{
  "model": "encoder-decoder image transcriber",
  "dataset": "analogue clock faces",
  "train_examples": 195000,
  "image_size": 64,
  "crop_scale_min": 1,
  "horizontal_flip": false,
  "translate": 0.06,
  "color_jitter": 0.2,
  "tokenizer": "word",
  "vocab_size": 74,
  "encoder_arch": "swin",
  "encoder_norm": "layernorm",
  "encoder_norm_position": "pre",
  "encoder_activation": "gelu",
  "encoder_mlp_ratio": 6,
  "encoder_head_dim": 48,
  "encoder_fused_qkv": false,
  "encoder_bias": "all",
  "encoder_qk_norm": true,
  "encoder_parallel_block": false,
  "encoder_inner_norm": false,
  "encoder_patch_size": [4, 4],
  "encoder_conv_stem": true,
  "encoder_depths": [2, 4, 4],
  "encoder_widths": [80, 160, 320],
  "fusion": "cross_attention",
  "decoder_width": 256,
  "decoder_layers": 7,
  "decoder_norm": "rmsnorm",
  "decoder_norm_position": "pre",
  "decoder_activation": "gelu",
  "decoder_mlp_ratio": 3,
  "decoder_head_dim": 32,
  "decoder_fused_qkv": true,
  "decoder_bias": "all",
  "decoder_qk_norm": false,
  "decoder_parallel_block": true,
  "decoder_inner_norm": false,
  "decoder_drop_path": 0.05,
  "decoder_positions": "learned",
  "decoder_cross_attention_every": 1,
  "decoder_tie_embeddings": false,
  "init": "kaiming_normal",
  "residual_init": "none",
  "optimizer": "soap",
  "beta2": 0.95,
  "lr": 0.0013,
  "beta1": 0.95,
  "shampoo_beta": 0.95,
  "eps": 1e-08,
  "precondition_frequency": 10,
  "max_precond_dim": 512,
  "one_sided": false,
  "adamw_lr_other_params": 0.0013,
  "steps": 5900,
  "batch_size": 64,
  "epochs": 1.9,
  "lr_schedule": "cosine",
  "final_lr_fraction": 0.05,
  "warmup_steps": 290,
  "weight_decay": 0.1,
  "adamw_weight_decay_other_params": 0.05
}
Rows from block 4 of the text decoder of a small encoder-decoder image transcriber, named by matrix and row number. Rows with one number belong to one neuron. Each number is 128 + 24 x the weight over its row's rms, rounded and kept within 0 to 255. All counts start at 0. Numbers have three digits each.
After each neuron's rows are labels from the 100 texts, of 14976, where the neuron reaches its highest value: "tokens" is the input token at the peak. Only what is clearly more common there than usual is listed. The data: analogue clock faces. In brackets: how many of the 100.
# fc1: MLP up (decoder.blocks.4.mlp.fc1.weight, 768x256), inputs 192-255
# fc2: MLP down (decoder.blocks.4.mlp.fc2.weight, 256x768, transposed), outputs 192-255

fc1.554:110159136168143143148123147117074129114177137140139172188164111128168126101131073187152089152132174105108114135156142152116149143091135135109076123157083131154125116111088142123109130116138129
fc2.554:155131141116079106088185145150129138178128123174104091116111111113114124130117123159139148104157150128109111135150110086144076133119124112151138142114120094104137148167121134152104105109153137
tokens: "<end>" (81)

fc1.698:148171135159133105152150141147099120135162163131100110142177086117152108130171140173138118124135133100101119103165121103163155139111133075119184153125142133111113100116143122087146161121152124
fc2.698:097150135106099146107144131163120111134101153111131115145076069122108094124146147117160095145133216155148134146142116097142123110106098138151051171120160070098157112089130150120098136107153124
tokens: "1" (80)

fc1.436:102112122091120129150139123096138143161134122152106122106164136125129166134160119142117108155141150114160126136167133129106121079123150103127115126136152119148137145127139135122116141118167072
fc2.436:178135114149102153149133137134093120116116095077102175136119137116099096138135161121148100162129129125086118143130072096161151136103145161206123092142148138167132125109126151100122158131108137
tokens: "06" (7)

fc1.483:130151124103102108115139128121097173136155119148152109119132068148104160133129103126079183133129144169142101103161144087098092178085111112149116113085147150099093124104104110113122136159104095
fc2.483:114135170107167113081107126103129099133130183146111131143147126142126109134139138165138164134098122109137164128110103083129116071114126096122126111092109103120138164123123139160118103152127088
tokens: ":" (72); "3" (24)

fc1.492:133127121106158146159132102143144116127104151139149123105104071144137133115149108150159138131137134180106138118108133095107153164149157139117089082105106175124117118098118134148125121099120110
fc2.492:137162132173078111115119139121141117147126107139164117140146111081106083144167144139124157091106122122136140148085114134113103089131140128120137137126098103088108120099132106126128129109144114
tokens: "<end>" (74); "7" (13); "8" (8)

fc1.222:141127147119157095141121161088107161137139132121145154123141127106122131130112138108139131112114152111097156111106137112144145157161138164113071143135097077148140101145148138127100157119125132
fc2.222:105126165130104107101098095126183104108136132129134128138131122138125160130152121169115133089114117098141153116168108143086126111124141137098129096110159161119097080116112080133111156145112143
tokens: "5" (54); "8" (10)

fc1.100:129157126103103111158153108126112156127137130202144104148148121187104182124135076128144128132091154091134146110115129155134140110085112123114082126142126110119146130146108131127086123120129188
fc2.100:108105151153117092121132128108118077162127166103155126116117076113088100144143169138089130121132148138142135134121120101147076118180121096131149183092102142135131119108104104167153151120129130
tokens: "6" (64)

fc1.703:143141107085122101136143071176180131106098118151137113089131106136141076166139114129144111111109118148126137140114111160161126155138168137102113155136143123083145130145124136093096116162169100
fc2.703:101154120094141120085101124141139137149150096129132162155080076129108155147157161103153133131132130095141151141133115097107140104152167104165094101095120139104077134143134155107154128119115124
tokens: ":" (91)

fc1.493:113151194111175154134143117161161134101119161122104105094149120105111147127146101128098172131125113105082103091122121121131162087064108099124164086145161123132167128145138167185168105092151156
fc2.493:096142116130105138155148115110136150121108122084131120140127142103086137115111114198086082138092113114100142110155125110109110099129152118130126172181125171116116151145128144120110130108100149
tokens: "06" (23); "07" (14); "05" (12); "26" (10)

fc1.548:124156100151108155147118129140083134135113137120168139103114077110138149092102123123108119130181150176097186141134146134117161122120131102101152129090110117136099122114111112161163088159113105
fc2.548:147172144091159109123122140102135156144103147182112100098161139153158124147142146111166150079109123129131094120102089167083101123098137141114159111161116151121169126130121139093147135104156144
tokens: "6" (45); "10" (37); "4" (14)

fc1.131:204165170126056134148112129136114079133123137081130127152141122153179137144130140140124082154104110185155134150113145116195134133126144107121124120096121136113140150145134136165118145106151142
fc2.131:142110103111137139114117122126166168096124108100142147157142194089121122127098124114102120118097129137165123122122126133135106124113112165136156143146132120158125075132120155148130122147171097
tokens: ":" (99)

fc1.430:117144155134111139148149100078142164116097147132115157094125130097131105118115109181125160127147135104154128133135184150150140125136116123135110124117131150108107131101098103155145199101122123
fc2.430:111101155117096105097079113143141150127142121144119107162146127127096136128097176114155097126136161119168175129138078148165199100120136148139156175134120176132102094132119125083150142113153134
tokens: "06" (16); "07" (14); "48" (10); "57" (9)

fc1.12:111104116095160114162128102111131145104139071093123107165083082167150121124096135136116162136127101100092133139167193167115153156086095156158100108095164124107141114097108104125139128111097164
fc2.12:099146085141098116083157138154097131160131124133130132135139101101105134109157143143120142137096122126169172081054109079169111157162150128101167183115127104141147153140128101136120141115153117
tokens: "8" (50); "4" (22); "10" (19)

fc1.334:081122128116134132141105127132121132177117085086089110079159124129045118112152082147168142177168158114092121122162161094152113129156086147126117147116144134134115146093113147156122148107130130
fc2.334:146080152131137129110161157107133126111154135173101147175127078115148132118115147137113165124102141148103120105124094129137088140126122104153180199122108114108151145122112138114096156112141138
tokens: "10" (49); "4" (17)

fc1.439:170139166132078133140101127155143126111129137152138128142112108180140131122090132120109168169165122121120157101141169130138147127145145143139106149117131124118127107122146084097084143138084087
fc2.439:123159106111098119103080090102127138175139130111158129157140127169127121181145102131119075091089124135145136132115138114165084136119108176155129171112115122093125122132127153108107138164128123
tokens: "<end>" (66)

fc1.495:089143149099084125128141107162160105130119174153088106149114125126129088127132124131135153129161138138102124118131137140145161108159156099108147116112160193174107091121133171142122150147088108
fc2.495:160148120121127141155144160095115134114164140081119128146151092121091115129105139119130135143091162133112144158091153109126136118119123175093168192130130099082128088114142127127137125116152135
tokens: "10" (76); "4" (15)

fc1.693:112127102146123153159162159116128134124149134121120148165119107106114108159115137155120102128133139139155154127115122177131145161122163108144140092132157125138098088163131114110116158163167162
fc2.693:142105098128109087130163170131133085127167124136137085107140066111121146106139134109090095145114127093104117132108135138156084151149157145136088124104120136145127142119134120172128136122076145
tokens: "5" (58); "8" (13)

fc1.745:190121127158130151106095104124133134111078150124111132167171117116164097107155131119160117113121080124145118119129086158135180176142157117148111103113139088145144104078116091114132124170137137
fc2.745:122168140086154084127130152114146092145112082114100076137116100109133122169133143102137122124144165145131103126146134128121098131168131145178151153136130107127155121155085157121121125114137115
tokens: "1" (46); "2" (27); "7" (18)

fc1.128:159091137143152146096120120138143104153139084122138126094155117157146097173100130114096125127172102129130142143127115145104166116177122119110127115107159161123108113102165138126148096117148124
fc2.128:083106164150135084158168097105127132102131156114120120142074176122098136150170127104128121136127146108115166134142141161110100121109135113117148110118088143085117167131113115133111180156086158
tokens: "8" (48); "2" (14)

fc1.719:140160095127115102116117166093080165142178108088111134117125102123131137154129100136130167104129119166122075114150151108147128145076157131114146120122163157132130114136113127123142110141174109
fc2.719:142156102142114097099173187127133093138132114155051126153131140146094098130119154167113128143137137127138136094103137125083124115148128106156131122082079122087149134128081119126133120125118139
tokens: "3" (38)

fc1.729:118145131123149113138145122117108144155107117083104139140097134120112125100099150120118117154153142105125108125151145132153108129101109165094115122118175134101145149166138155102138175103158113
fc2.729:136140129134112114136086113190105132133159135144168157138121167147126161147153079156115144135104135167109126139110136089105127131074122103127127152166170127118122115107100113102125097123136096
tokens: ":" (90)

fc1.432:122126169159123126119173143097104137160117140107115112129134123123118110156131101082126134154109160126130094150123124128169092109118122138091119140124136110139120113126125125118190143147151171
fc2.432:117115114127153109158141140131129126129128152158113130113145063088078130090158122164160114118117178120134165143115121128096108118098161143149116143117104106106143157110128125125117112123113133
tokens: "<end>" (58); "9" (40)

fc1.626:110140105142144138141147096092134164164108109157135084140124131104117095102169118138069129139162129100131103143146130144141058164098138123126155095108090154161099135131114116141077156094130123
fc2.626:116129129141115100102154212149172109113151156122102148098106059131127110103181138138150158113113103189104130112135102137142065133129115127155141161114128097113141124101102149122104109160160083
tokens: "<end>" (100)

fc1.339:153138092171121121089148129090190178120101142122110106122130139130104070103100128111071134085130128178130108152150121147137103128127149130096144121115126139156147113177118146143104122135136117
fc2.339:164127161124129141175164176151176108142125124111108110150141102116126168113142144068169150115097084138152112121081148113137106119126123125159101142113148141125142115117099133068156092124145113
tokens: ":" (100)

fc1.245:143141153109166123131141110127121163099164148121115131197172120145090114122152098141174132087138154151122126125093120162132149136117152142128098101149118125119099116147101155111137118143105110
fc2.245:140153147100097113136162141134141108156118138111119120105139042159117130151135155145118118134103130143126130136102124152218128123166109147167130157162098121154144138095137165150142181100160096
tokens: "21" (18); "20" (9); "43" (8)

fc1.582:173142131131108089111138086128146089145117148102151150170133139132120123115117102135077099136146117158137116125124156126127141105095112125104116074105156191141075150136086146138109114094158116
fc2.582:097190103106126104165151125184122149140139113095139077116131180104095133165130128154140129160117102112135173155124120178107103116113123133106116164125131130088155145124106102120126137168131109
tokens: "6" (67)

fc1.73:176114163112119183121111091142109141147149121138158100129118082152121105117145140115122113140113132148134121090149117135133142129133086135093106116123109117146175102130103127142143078144145108
fc2.73:088133148157139107103124140152134134116103155087137153152102190146078170138149122136149122140128136134120105104153139149089142158156093120147103189096178161168142123095121158135153129145129138
tokens: "1" (32); "7" (14); "11" (9); "8" (7)

fc1.266:100089098141139113166127128100110152143177114178135156113115082147112130140114134111159170154130125109116075101142116152125134152129158134108156151112097060145122155170149109109154096120143088
fc2.266:094148145118104142090163155157148121122096107127104133144111120104109121097130114158126099150174128131136123147080122111118148107117124141137082107141147155122141129133139140137095151098149179
tokens: "8" (12)

fc1.192:120148110084133125152145068096144132138095148123149144125110121096115162114164137166141133134103133127129162093145126148116137167150105160152162070119148140140124159136139139142133164125129135
fc2.192:118170129144106127119128128090137140120141117147119089126156137131150145095109133113141157164138186110122148118149118087073100131142139146103124167118101111102139141131179134102105089117130135
tokens: "<end>" (97)

fc1.443:149141091145121132114153132139132127171157111095152113170117102170157127129143105126097116136164129143142145112140132187155114121125132127142111152138120102129119111113086124106107155131161120
fc2.443:157118134144146081118152135111147153091170130166110107136153117133091108115120126145160142116156131115138128136109137098115098128103106086148136138113103128073141130119079136096086109135135153
tokens: ":" (98)

fc1.290:092141126140158141127138121110147115122123096166132107113161129119118134116112143120123150117115155105127160157143077155126090121080133155106147109132156114122116178127129136128137149144145133
fc2.290:103120171088146138158132183143130153156131079102115150141119148115145142111104140106103110160159120099139105133141169094110131094132140115132137177118123120129125089144112107085134188115128138
tokens: "<end>" (98)

fc1.333:144120127185163126123150092104138116098106141120137134119137111118134116124109154116112154106046149123081149123144117131140118128114106146126104145160156114183140143122149131139169172132149130
fc2.333:120124154117099121130138177151101109118176103165146114136114173088150149104160108126122172114176175141140116115146104114128160111127126139165179145129128094106149122157119115108122153166151116
tokens: "1" (14)

fc1.172:128155152117128127147151092125167143131091096126137100154129104130142119105156151126126102115131137105149101138127134155190090149178119093165122133102111133088121111111084111092134124149135130
fc2.172:144142106112090076119167109150120116188123147110098088137130099129125144132122114136122148125099152158128171148117115095113088126122110150126095165147122148124087123085143143132112120110141071
tokens: "1" (79)